A small contrastive image-text model, trained from scratch.
Model: 17.3M parameters, 24-pixel images, encoder arch vit, encoder activation gelu, encoder moe top_k, encoder num experts 32, encoder layers 8, encoder width 192, text encoder layers 10, text encoder norm rmsnorm, text encoder activation gelu.
Data: trained on small charts drawn from random numbers, 203450 training examples, 13.5 epochs.
Rows from block 2 of the text encoder of a small contrastive image-text model, named by matrix and row number. Rows with one number belong to one neuron. Each number is 500 + 50 x the weight over its row's rms, rounded and kept within 0 to 999. All counts start at 0. Numbers have three digits each.
After each neuron's rows are labels from the 100 texts, of 14848, where the neuron reaches its highest value: "fires on" is the input token at the peak. Only what is clearly more common there than usual is listed. The data: small charts drawn from random numbers. In brackets: how many of the 100.
# fc1: MLP up (text_encoder.blocks.2.mlp.fc1.weight, 1536x256), inputs 128-255
# fc2: MLP down (text_encoder.blocks.2.mlp.fc2.weight, 256x1536, transposed), outputs 128-255

fc1.158:458521428445455526494433518459446568469535502530513463516586597559559553616557555517494464520358497495449512543503513496480465487554482469575561505477538575645496503541519442473494537440436454433494551414534483524428554460518417553522459440534430555480474471471514483510478514545540471553531495425559483559557515544605587453526528384482440478496597383431473446475481620411541482481444
fc2.158:497488593608443522502565491491566473567484482545469443572492503563536529516457520481487505557540416485547490490521437499452530510470573572439499545511440477495562512456461522587547476533503529539533479532464543394629477536494512429491504505523614460491603604412499486477532435484485409492491422425534423497467484525463493450437530552456525504561483587467453591516444443528421501483556
fires on: "theme" (63); "dark" (37)

fc1.388:503467468500482505453483486504481518497552547555448520536515513509482551535534482485534519505465583621533530534523495528524463463524458458515460541469550617578477421556483473439490493542472485502471454520534548584485496498452502630475438472498526523452444453459487543571487494548520520447535552498452535561596504491507509434532567460496409520521612459520409405493462538485558486456454
fc2.388:496421503475584518462494463481457477511592520553411572493412467433311530466495470505560505453551525555519491584500421509532571430486435481370485547472476536408481495519435521428438377601522485540509471558499497561520513505413528508397472521512548467493440509481494538604495470632563614469449502626444514501482485436405449518468580491454486443462518534506484481476561497565555456561494
fires on: "step" (100)

fc1.713:494530450480468486535486572483485515472538469561498458535628616508575572562530546489504493505461495524489562512513545525510411525558478499598523539454526625622499461580537516505568556452440512439521503450564478546463522430478480588527435457507470581449471474509535468512505542516532469514592509388487582602568527536554560457568513373434407536510598383463469457510451571439535509467424
fc2.713:461538481413423482547489575453527480505487527558514418449600647534568571558529466505518452490500486538558468487493501549488503462520449546546514541525425596569502441555479550537561515478387517516503453482516502510532458470484481577516432491471610511443529494460587489500509464491494519508564508420517501692497568500516485512530564258445381427522543506472452584510452516500526540508539
fires on: "theme" (65); "dark" (35)

fc1.545:498538530431531549563464525437441449442556433554497400509532524563491580566527475456470557443544461513493596527457558537500480543542583517528490550529510527496490490541499483524533503495500516429505582475573452526444465513510473462488450464533498588408492510576541463494564537493497432555574432490548522560502507542478616433510446472449461541465624512501461500487517482478476585551367
fc2.545:543493528461482581599433536426495451462526453498511446477519579529545578550486414431463508456558432479439489560406532538547473554481570534521527511570499521481470518525532471564471516485516560449463571457593448465440485469476455421498441448623500534422530510544530452464547531516519450534550505510552560533462546503436567445512449448484480584421545598524510525478531457462442557562405
fires on: "chart" (100)

fc1.368:516490454415490464558434555465432495457592511578520463513589554495502574512500468486532521452488566593531507532509568542493417498529453488557488514510501652545468460551554485469563549503496493459518495515546463562442508424500529574442414496476512578443442450537520497533475459507505509476532438493520627590497503489447534480514484384472382529484563455533484375488516561495548472514446
fc2.368:481582475483472439515541501512541521510479521498528571477527499493521493491522460486528508453544562573563497459476607485522467510552460545587444446505470553488495494527526447467576546479360502480526519563495519588475420408495441604502514551434551501482514418519588546478488529391450532519576524447549489565429406429514495493584556354479480479506475534476495510483513545599506558509508
fires on: "rising" (100)

fc1.439:513550459451409441502551527516493547516525528548474505478547555512579538483442446488494509452488576598564468471481532531522399481534509493670452501539504582548466388518510526474520622535409574510488424476516545499514481476458550615482424506455510475437510459466462513521475535495496492468524515466478591594531564455470498460528542432499382500501517457565421515478433529460560487463495
fc2.439:502600496529452415475577505441507538520502575506464498509454503523530495453451498458429520401481602604541474513462544463546462503512610495594467468540562476416494491463499583404557606553475556534517461498475562440554474496478529627446524493497518400448555419465416544511437543449468430491466540528474525497473483408411512497527514460530470442480463428607501511490462554502502475518509
fires on: "lollipop" (100)

fc1.616:548568448508484461512507523550501559498481479528520536545584584486582477545538537497517506594425521498473517495453568487488428535600486507611517476435572581633437446538563495500502555448469547465513536392586486508491505433481511613516464492505455544505497480514454484515516605496578487555588558379424536562594541514537558466610570413438441548519599408508504514492501600376531526462412
fc2.616:514537414476515455550458469545479567565427506454574506522558568546497520492620409550548471491474492414417485478479516436459455529636498509527610423502561535512384484504528452486459535440494539464487494437588457509454572488547433459492533466545390493514445482501471506539512546537421480603517595473472521570567527556503529520613550436443441521462511456477505491404506523424615573482508
fires on: "bar" (100)

fc1.258:501477476492491504454492488494480511497550544568441508541508517504487565514513486492519511486475604643553515527529502535525464463530466457524453559458563603546478419539479489423486503550475485507461429516518547567494489496466527655465449471497532517453437443464486528568490496560496513436516535504440535553593498475485507460514554450516400506523587455536403405490466533491568484460474
fc2.258:507433511476584506453501473458448480524593506557407581490430461429345523461485469484556527442556545587525492592497462508538556424489437501385462553474478514391479510523447537421440413616510486536506471559497511554521492500394524536394491529501545479493453500491497556600485503600558610458471503598431517497486489447401456522471583488433488458485514536509500483475577523569554449557489
fires on: "," (100)

fc1.552:501474473501499502459494480497492511507547556568441510538510514514492559503512475488522494486478603638564512530542501539536465460528476458512452561485568617542482412541464498433484498542480486504464442509507538558503499506470528660477448471497533513442446442467490533570483481553484518438517547508447539560591497467481504469516539453521402509528584466535409403493463523483567476469472
fc2.552:506440514475576502453505478452447484531598497556403577496440463432345527452482468478550529438559552601529498598503476506541548424489440512400458554477485516393480511531451540422449426618504493529507466554497515542521493497379534545390490529498545480491456503495491557602484510592548601448466503605435523500494482437400467514470583484428484464494509530510496481477580531561550445542482
fires on: "," (100)

fc1.121:454479465439455528574449537497492479461556470589531408533597568514562594572500480508501478480481480509499563518508532504501420492584511476606534557525511598564503435577524477533536541469447528428494461432559486541479528464483506554528412446527471592442488481490508451525523478540527466509546477427526579601557553520517580435547501411438378563510610445495420437517442547435532500477432
fc2.121:495499556454502539548528473526587456512466468525451390499482538546573542534512420441526456477587386510520556539492553488465512505555519558500501584424462529533528476564407443605553523437433540442580509511580520501483440548468497470534509444518556557470468525438588486508588512470507475546580527422550508513560514504533536478541523451376490587572521579463468506543451455502464562522461
fires on: "dark" (53); "theme" (47)

fc1.707:509503444440428468526483532456449523480528536527538408512639554531530569501520488495524516419499575613545481486575595553506408508551489501590475503490487693542516473494536469451569623501465487441516464521518508558457491442545509592490436498459528578452450450486549516537461459470450491464530457413557555592507465527505532476505458387512366526528514463481469406497460561495561499468495
fc2.707:487524454514532451503524517572529512473506628449541590467482480419473471457535529524528483534554616505517485467492531540547491536495394478475485428462491547473501526463551501384519497474461430507527525580470461604439513396548477532493478544456516500546441384604547538426405494460450597495551525475494516509406400471533428522573477453561539459462429504500564464507532537563517446553535
fires on: "rising" (100)

fc1.385:486552546512499548471557569576561439430508545520455545494487500457626487584475583488447469590480517557571584470482562561503473566459522445557455568471414543613571427554474501521578474457473469544581561525451519536524465509516526630578425515440554571467552473507570456452481491475593454475561470433541492497496467428582501390508492487537480539547549496516501501572403519532436479472489
fc2.385:482490563525510523491538582519533449406544505531470487507501512439537503547434618486484506536509490557589556482518503575491492535377507497480435532468388563540621515516538515520566477491476461538559534581453500514517485443503534558516388533444623555499538505541586428439468446468588498420549356460559519505420460485520489451456458478505530513519506503487498493593471502618382443501495
fires on: "scatter" (100)

fc1.555:510496452435483528500475504536493487489542563562477507518546544523508573540545480503532485533459552594538523517527517552500434478549460447527482536496520675589474373562500460460510516514468491478476443489543514566466529492486504589502414469494511555470442434474513510542487472547506502475551512455496585583603506493507516438564538439508382526505613459516429404503437547462582500456465
fc2.555:539464539496526503434522438498475504553564508562381574506424440444355501415470463465572540467512543599550511570511499516544576432482450540392420547465441573467478517520416500459458466594532487532540484538487550517544463505447556538424489556460569471504465525467487598636497488562545580429454506588483474489518488456431471506434618484439503482521499538501491459491557504599530465516522
fires on: "step" (100)

fc1.380:508516421440411442516510530469478548462523547516557409471638545523568533501511497504509498444445573594529470459544606534528386495561490512593480481534474667574544479468555490429556651490465506466516415490506519523465510419547471592487444517459508553476477425454525510522418474434440468470525459423557564578510490508524532481511465398524352496538510418495486419498462585473557466463520
fc2.380:495568468515509473464538516603531539521531569443512605444474481453464484468519518543568485539540547492501491489497539554507560549474419485472470443439495559511473525471557464405485519483411455505534524549504472578432494409514503519506486500472517461546424369602538538398460540447496611511591547458496481534443392491566463501588554427574586441459445494491532479492532531584506477558509
fires on: "<end>" (100)

fc1.466:493448472458578518542429522518471447494593512584474545499494554424425614495545498510573418536475515501461533590486436512514504422524417425466532577476483589509463438561514511482460426508521491551514458524543442591497562462423500509454444461506513507489438496541510502569507451601598560490486507537430574534519579462451473535535570448428457487464581467540457442516503530503574453540478
fc2.466:482436513487624512503455483491469475522597509580479596489455494445318562459485477523578472468560501510497505602517402474506570447485438449338521545492473524356479472534453554454454352546563488554493458541477443560542547497407541483419496499501548468490469487525494511589495435605545621499458492617419542507472494446381436539508572493457517450463522536499483511501545500549561431609505
fires on: "step" (100)

fc1.503:520555459452406445507543540520493537527525533557471505485544556509581544482440443490487516445490567596563474468487532536516393495536502487667450496538508571549466386509509523476511615528409579505498427481504550502517479478455543611476423497448514472440503461459465513522473527487491481471517506468479585591534557446464495462538548432507380507495514448561424516480432521454557497465490
fc2.503:501601497532449422475576503449506538516504560506465499509449503522528493451452495455428523403486599607544474509463548464547459501515602496594463467545565481411494490468500581409557605558474553531516459500478563439559474496482528629450522496496519396447560415465415541510436539450466425489465540524475528495472483405407512497531512464529471451481463428611500512489458551501503475517505
fires on: "lollipop" (100)

fc1.29:432517400425487543441517428579467515527472541442482528471505494524538504510606454534503456524452491426474446484464480537499526462548498504535531494532524519557473442473450368486423477491416504485428447447531534491378488530575500495554446398554406477489398451475535505459502509587523533495491552472536444582517496458598495530552559488547500434465529491485502509444430535456583526464523
fc2.29:528500437378540559447499490523460520545499552419539557442482578515499553490558444557560408500476481440461389560496441534475543481543480465466584464529495557504452451420473441455364457470399531470476516456526427490445569466510519482494481415559450471510432421522487500464491516631494568551534538542497482600489482482548503483582564381543469423409486490440512538434481543477581492574532
fires on: "stacked" (100)

fc1.336:499486476494491510458502484507492506498545556570448507539509518521490565513531466492521503497485598625567510524531502545530462457531473453520450557463568612550478395549477481432496497551468486511461423525518546566509494505472518639466449466499536511440440443470486530573503490553485506446529544496451539566597493478490497456526552449530416519516584470539389422495454512483572493467464
fc2.336:504442507477584499454505485459452484516596500557402583500431474428334527469487472486549529441559544596526495592499463512543551420490432505387460553472480511400482502537452539428451411618498484533513471560496510564519494494392522538391489531497546485492450506497500550598490504601557608465480500602434512506497480439412463506476581476431484454490514526508497485481575523565547449550482
fires on: "step" (100)

fc1.93:556538458410433440575516552544490524493508572538587533452541553481617542486469439539487477457448531492537450468432516525433393514561506455619510469552468591553438333486542517517514537498503556532464487478495515490513533488546567490495419498458467491480527478502436441468465464510533450497500466449519607572480629441470444514539494462526382523471497482583502522475447494429569482500501
fc2.93:502612497540515427490552516468502551506478537486499502482417534540458470495477549525467463466454498479476468489417444432517540543495592505515520463494541408366475536456543621442517518523483519538503520472483502424563515487520506499440538485517494398523571447508411487455469560473512450552514512537476464496453494486476483513548532490548574395443462411560526641461471537503472553568536
fires on: "<end>" (100)

fc1.671:467502424386527530502424528466419515469607514526488490521554602504500569581535517544547442527400506511464488582499500531495458479570445472516549541461534655584469488527534466466483499450447446428487513455573450546455557415489472552494422434535465581489442449525529477519490507559561527508567481485494538623527497501547559457553536343492410466478598419444507423470515613465543471531439
fc2.671:543537595555538488492596438575562485574467559489437505566376426539560486426464475425458463571510485497557455511500500493549505541499610536505430517559483425487539470478391530530515469541522568554560521525445539406583452621497512484473526511455580406525569548467449570525479454460412403476436525530481480435497526408427477438476512606498530524577446519553477591536443451521448476483569
fires on: "horizontal" (100)

fc1.604:501519409431473474535489535479459530452501557502549456480642543497569513492525510518499452463454583567531480453545572525472336495575499508580501517518481634548534469472576503461539621444488487460516474511501494550463526426554509613522444515432495605472450454487550489531418464484419462448506468432561552568488478510544537484513444378482365501546501416462507406497464619485566458448518
fc2.604:499559449528525471496521513603549517483488613421544607451466481461472461458530524543533465565551564493502482462509567546497525534483412454472471418454496557486486498490532486404517524466456448515548526536476454599446505426549498534506505529468506486547442363580535527409457505437446587520552558490490503508464407461560426516616492419591571474452436513490581474513495512561516480551540
fires on: "pie" (100)

fc1.76:488430490462583536523434511528466459509597508575475555500480545422403603474529480529583432530488498504461526590504416504510525427504409426441536576464494559493449445564505522473429401524525481551491465548520446585516553460433517497443452471516533498502429519540499496562516455641589597494472503563409559525522562471441456527518587457454484467454560485536463463505519518516576456545484
fc2.76:492439515483623512507452488479453470521605511592483598487464491443348557465480473519584484465556509521494516606512416469514556451490438445356521540493472506361476477543459564444462363555577479555490475538473443555551546491403531487400504513502551473489475487521485512598488437601537610504455487624423544497469502453372439545499559498452496463460523539503491496493561506541564430609498
fires on: "step" (100)

fc1.79:488550545495507559441562559560540448430535543518444552495483497458611480580456586482445479588469515566562591477488557563505483551445523439524448560480402545622576441547479501499567466487477456540579574522438519514523470485503538638561431503441552549468554450518544462457483483473599463468551450455550482504489453425568525386501496478541491531528550490508504498570413526539423465486495
fc2.79:478499556514515518503534606535529445409544505541476500506503507433537505550433611487483493541497492550591558478512506563498486533386504487484448534475381563541612498530538516522570474480483461555554534581447496516518489437505525557509400535427616552496538505545590422451469434469589498445543352462563518503423470473514490453460460484508523509519511498494501491606462505618396438500502
fires on: "scatter" (100)

fc1.130:505511426423451476541500534478450531466513543495553446486647546502561523512504517494475462451456569570538489456554573538489343501556503510592502513528489643554532480490577488465541633455472503455521473503501504547459523412558497613507444499450508601473458455492551502527416462473442456456524465430556561573500476517550540468501453379482359512542513408466502407510461601483555468458511
fc2.130:500561455526520466486529521592549526493501600428537601443464495453484467466533521538538467564537564498505491472497558551506536538480414465479473424452491560499484506487544478403509524465439458513547533537485461597448506409538492537505499523473514475543442357592534532407455518437471592523569554475495498523461405466563432508612516400580572460457435500496578483509504528571511476556535
fires on: "pie" (100)

fc1.114:451505487412482529543484544477478447442558442526486403536549556524551583577518492476455504472502467502486559531458546530500449543548539483592498530552486567562474449556508466544514504470421576405515518448596480508399505486478481506505426454536466569438519496551551467463538536544574439525575485430543585560504539488527624403553477436450449552477587479508431499500480522446477533500409
fc2.114:546489551471494562579493500475521450500500495493476430456470543521541531509499391444512475477604431466463483526387509550519536550460597586437504511538478479431477569480505507577457524492533554470514581481581469419474432471487462403469457496567579492468532530547538480484545527499484435551561504503555519517417511529428546460494482496459545583441482621503504572459544455518425604567458
fires on: "chart" (100)

fc1.34:546535418419455478555490554515446529506554510550512475474613547494529532484473444492572477473491579577535478470564603537498404549576443522556498471508509649553464477543555538453522620443465552444530492465548473524466514390476521597476448507439536534457470444508522513540475496478439525488578477448496601579521515524499562503557527385436347527511540434470478424473509601465584489489463
fc2.34:518572483523471420525574524606546540534495590467528589502526497451561463441500481496518508541540609517559510436509591511535406577516487505569461389463506603509484487470540470428560579468463496472559561538468497529468494399553533583524475547446550456514501401560511546454448510400436495477532555434517542537428384450475484476587536421528476521473437507539527449501507546526521474504514
fires on: "rising" (100)

fc1.560:489431488464589535521441510527467461512599509577471556497480542425407611476528483526577421537493502501467529587503424509510522422505409426446540578466491561494455446557509523479432400525521486556505470538519443583512560458424521497446452465516533500499429510539503497558517454634590594491472506560408561526521564471438460531521584458452483469453561486535458463507519525512578449542477
fc2.560:490438515485623511507451489479456471521606510588482597489463493443343557465481473520583483466556508517494513604512413469514559449489438446357521540494473507358475477543459564446460360556573482555490472537474442557548546492401531486400503514503550471489476487521485511596490437602537612505455488622422545499469501452371439544501561498452498462460523539503489499494558505542564431608499
fires on: "step" (100)

fc1.765:506549449468492481514459553504483498445548472579513500537586569508589535592528531486511490513438494522484583517498565501508429542576463469585511541471515612613489439611523497492550561470479511438517532423553476540478523444469475583510459466499469573456499455508515470527509527509546465523587500385497554580577524522576576407585519407446423531513632393482475445499464581439537498482418
fc2.765:482593482437466471562454522472497512496526494617554524393508598599542549602459460584589475425450452506488499511479535475461585513533460463496548501520396499479423451588473560463570514496494539545492436430494468541578492485499470503451538490522534451473604395524471479538539482426469546595601441483545466608481544474436464524585580318501437455469555496510474593490499480510505547660524
fires on: "theme" (65); "dark" (35)

fc1.271:401445474421444548511484503510456448419554513513484454497564553512545587576524503506462495500456510547517475509516502568497462453512528457557511553555468616606519404518495420503475511515427475509471419485522525545439505490540480550486369452513484558435455494525564452490512452556556523485494458460570513617511513465531517476496468429522414484490597462516435461489420504475521512457486
fc2.271:537623469477522470483512437496498565577419463455516531495492471627481463483567437530555503458489394442441470487480561431453534563558503530502533453500559436463441490524437476494461553449489561440466554409551482460496502578501512461517584419551441405498480465447454524536606577482440497560552582507452377525613520569557572536568587506466510522480535454455489582432512474450540615505477
fires on: "dark" (100)

fc1.313:450440423423466569484474506480457496469559484486480430528579567523518558593536544516527465537436488506467483543536485541530504491518466507489519534498471619645521479538517464506472551475401477416507498415587518495414522456501459533490416446545473563504433470466566507503509490561561536503587472429572511583528480505579598413508532383489475469490588398419456456484447587454513486464478
fc2.313:443470447396489548477513429530464476464528570448472460468545510558534548527574478537483414481477477498492423493474474572507507444541491504464563534549460604588510494441470420505403543454415433435498448484517517520429460500540483471520407450493460538466393474488572498481483438569454542476509448477600459580449465488573518483491455443570424417468498502427482489432437507502554503492545
fires on: "bars" (100)

fc1.324:499434492437592547525444503535444458511615528585478561493489543411427593463516470514603411535480505495469526581495434501513520436517408424436539568460469569492462454560508511457430399510540487553514503525505429551521558446431529504438454472501546493493445489535494504559498448637579595498479498555423549529504560467437464529521592443455463470439566491530472449500531540518582445558484
fc2.324:500449524487610505509453489474454479538598511593486600487470494443363558458470465511589493460559510517494517592514418457520556461484448451370524527499476509347472487537462565446463373552591490557490479531471439537552544488399534483397512518497561455485488486520473518598483436590523609505446493624417549499464504459361446545496567498450495467457517544508488504492563509536569431608500
fires on: "horizontal" (100)

fc1.214:461538545511505563438559561544552455432517536511432555513472500464599481593452610493442487594482509568562581471486552553503484551436525431526456556474413526602581451539476497495559449495470456540570560528440522514521464490501532657554436504447553548468551453503550452451481487479602475472544448452536471509486448434568518393491491475530498525527545495492493506566419518533425482483492
fc2.214:475495561514514524501537609528533444409542510539477498504503513435540509544436609486483494545503493547602553483511500573503486535376510487489447534476388562534614494525538515524565472480480463556555534581445493515517483440510530551518391530438613556494537503544593418445468427472590498433547366461558519511425469477510484445465461480509520515517509501496500495626462502608398440504505
fires on: "scatter" (100)

fc1.499:469521438470494537514428526483472534481551484531494456549600612523542554590528565493515471518406494525452526534534520500516435523552447499552547546435539623616500506566520467488503534417433439400501536434568477536439566429511441579551467435512448592478457471491546483515495528535526511509568515420504522573560477545601591444557514356476425504515592391415500400493486623438524487466426
fc2.499:487508602539497533464565446522558452573498488515422444583417455620592518489454469441464476538531413510564518525535475510516537495481607558482452569584478446510537492486393482566496499535505577496550467475460573366596454590461515455497542456493566423473566554412453559560542447471425414481468496494521436457552511438469569424454519566487533527596463526492438576525409456525435490472546
fires on: "dark" (83); "theme" (17)

fc1.381:510538455496471475529480568519523513476520459564503465547604593518552557542525513469514496532464484519494555520514543521513420536554469491578513535460552629630493459576533509526544539444461531442522523424586476539477532434485485602535461461495482565446483491507532480531534548512525469522595542415466569576610535539550554451576526408428423547523609403476453448525445576419523506452428
fc2.381:492575446405485483623450492459465527506453518538590429453610576532594563512565416506521462438435473480460533480470550460465430495640493537628578520538450554505460433563473503598536517399490534510473490410537485519519473521512468459541484484495444564454518542467587480550520482483442472549498558476549477616550661530478497533539521392428385528525548504500483527495463491400585553464522
fires on: "theme" (100)

fc1.144:482559545491510561440558571546543454436528535504434550500477500466605490578453600475448473580477512569560573480487553553504497558442530437521444563483400539618583439532482501507560462477478465537573561527452517517516464487490540655561419500433554551471550457518552456452483485473595463466539454460537485501485451435571521393500492474538506520531540499505497509572420516546425467485496
fc2.144:475501561513515519503536603533529445410541509547476504506502503436540506549431605479481489540495494551603556482510507557496483534389511486490446534481388557536615492530534515523577473478489465553553534581443499512522481443509530555513400531426608554491542504542587423455469431468589491437539356459565515502425472470507490448462462487509521513523509500500498493634459505607396431501506
fires on: "scatter" (100)

fc1.696:464525447394458503557455557464455493462562484573499447517607570508559577559497499478476510464476517537513544523504539525511411528546524491613510525556496621589493452583536475507539566450433528418497489455559482517439518423490496535490376467494476566421504468521513465515500491515514460511566464437552605600529534487493602433541502402446363525488592424477460456490473556441522495503448
fc2.696:467556496425519540523576528520550442473494498512433499462525537527488517524510451501519403492591449484546508493465551536455533457518503580455440537510423574466478475584495534536536496464357602494556468492525481503492400430446519505501451505459584512463529479539590489492555538459525526524614476452567445603470472425533562438541549379459486414496521534433444622496467511579444562547519
fires on: "dark" (53); "theme" (47)

fc1.260:534444394472495461580443538524480504451520592503562444481634532444485531478550503540569455503504596539532451467520536563499374488554416507508513438482467676515508512478566521459575576451504452487550480554490449594473531405561478516448472543441533600540450430545552493490408428467413524485532421430548609516458457516475479525529436452500402527486467489468530377512539524513595441525531
fc2.260:494540454523517475508533500611554501482456593413518576475507465442442459449543511557525476539611574483506472419510547552482500520495407509455478441453517528465484523473531490443506518443432451489532495569504464600414494422569520496549480526454504509553405419598573497399486511455429622503569553476481492513449391487572454532573466484583570458458436529474573466497519468558516526515532
fires on: "pie" (100)

fc1.7:441529413440505541455519428596482517525472547445493545465513502514530505499603450549515454538461474412443451490477479517463520484564498494518561496524544533558456452459460397486428468484417487468428455439542522486395498526568511489562457380551388475506416453486523498439520529579538537499501558456509443584515484494600503538577565467543514445465520505467490516433439535438577520469523
fc2.7:548516428386566543462478497519436528539516554431554569443486577517503552484571443554568408501457501435458407574483463519484516497567490446481581465531505576500439449430492451433379452482445536470469536461531417507451586469514523488486482404568438484516434405537470504480479526627492538533531530550484512600489507495529503487602557367527460449408495471463526521433497564464598471590511
fires on: "stacked" (100)

fc1.676:509519446479468493532479565498494497467523462555493480547593621520553539553523538483510517508483492521480556521513561524517398528555493497587522545457527632647497458588546509508545554457440508437531535431579474542459515431471492602514441456524490558477472496508505462525529551511525461522585504392478572590599511545571547462559498376439413559514566393492483456509470583416524537472428
fc2.676:488525450429461482580482572436498496510476531558535411423591644535617590545564443519541460479474469523529484474470523535451447451586473531628528542493431599528467421564474546561560516460363511528494423462540508534542475495503485546513470507483539530440517512457578473508515486481489503541554517448511515639518626542513467520523540321417344479513562477486477560481449488460577563498539
fires on: "theme" (65); "dark" (35)

fc1.740:546562455511512439528476535504488538501482463528506503529578574514548494536566502485532507568463488488444517521489571460513425544582461517600525510448600590603453486561547515510507546452482530433501551407589465548466519447475489609555510483501440547480479489515492505534543592504513460533592587419432528556591546551570556493587547417413457558516594403494497446493502590395542532461442
fc2.740:505517381465502468572450428509467569552427514440578493490539512530472500462585401573533464467478511389398444467478501435468453499640481516494610404518584490458362512485527480483446535446525511455453483425546456494459558493554459401487542481544363491530456477512451499514513518523409509596465587523489490526525530537493509557569500491507469497449479483483527501387538493408609566497522
fires on: "bar" (100)

fc1.165:492538466489500493537472565496493501459531468560502467539600621517558562574538529477493498504473493525493569527497565508515412534546489495600510553458526637622498467611538509503560556436457500451518536445563458560471525432472489578540441463501476608444478495519540465520519538501532471523597513416498550596576523523563582429564493372447423547509618416471464448523463560450510501474421
fc2.165:474554493428504499483528599494501482512506561549447505412468556524596534517544421519531424515485454508586489480446489575483561452520483543492443571510407531521509437546423552567504482464402520573500451469497505499575364507474538539531423505438643486452553499463598478542530484502526516503563513502496430602507575488512470519528592395464424428520528521470469620513434485526555557532569
fires on: "theme" (65); "dark" (35)

fc1.731:556571459422415464545536543550499542511508584523588538436525569509617523479453442537480487464463541516544434463443507546438442512542544457605496427563462581522422348454533510486494544531486552546449486470468516444529515494556558493475432486491492441485531440493409444459435489499486418495491471475526557576468593445456452513542509456555386505449481500592503539455441488430572474521527
fc2.731:503606493513499423498540524467486557508508519517508517493443536542498495488462541526472464467424506490479471505437450429522514545503604471545522458539534439403470492477545620442509521519487548531483498453471502409590528480504527517448519461516481389512587423507391488471467548477524437534511500536476498515461522472451507502554549474540533400439477380577512645466465552483483513574534
fires on: "<end>" (100)

fc1.301:488479437434492534498456506525474507462538547524507476518608586515559562586534544515521459520422529525479524507520523529505443508537481484528526540493527677629494455531544473476525535464446457431478517445556484522426549435539474562522413454506465581471429440474546485501492480584520503481550494374535538567536480506567579447567517373481412488484583426450463412477449586419565481452455
fc2.301:468530481406560477506498400565466584498499498485455460464441481537385512447509466530533425390505480486453517523510505418476530544561489486494576499471575460511462503566445414482417540418462546402545497492578474532454578509468533419527513409498394469507386440515447533562533487550418561494492530589527459493554479454481596474537520418524473456496475387508418464492528479494507468532456
fires on: "dark" (53); "theme" (47)

fc1.199:509507444435441460532485531472464534473535549523537421510640545513539560495524483494519503438475585619546475497576601558513403495544470503587471513494494681561520455488547479456582609508469483457505462513520504571465499433535508599494432500450531579458459466487549513539449461463447490465521455411549561580503475524514525485510466394512367525532507452492471387501470564491550474476498
fc2.199:491532451513529449502523515585530517485508614449538593460489478430466472456538525531542479539556602505514480479493534539532500535498397476464481428450498550475493519462548491393518503475452429508531523575473463606434514404535483528497481531458517489556437381609551539418425503456458599498551535472493510513411399470538430526581498444560546452460435502501559463510533533570520452553532
fires on: "rising" (100)

fc1.112:533509429412460515516497517579518513460530548547509476506557562547523569542535500509521463544445552552527535495531530554487416496557505467543492522523474681614507374534512432490535535486457511480515455494539507529457535472523481583508413473486505573472457422465526497543463484513472478484558486445517610584578497532526519408561512426510352550519600444504420394498415534458551510451494
fc2.112:541499557527514486414539439507498511555540492563389556531436431457370474420459478429544562472497536600560543552521524500537572459472479566385394536464439544492505552516419490480498499601561495529568505521473560479551451513470551543433514581435583469497491545467483622638491483534521524426443492566511453456541468469453488490421607507437526505555489530497484446521553508596498456491517
fires on: "dark" (53); "theme" (47)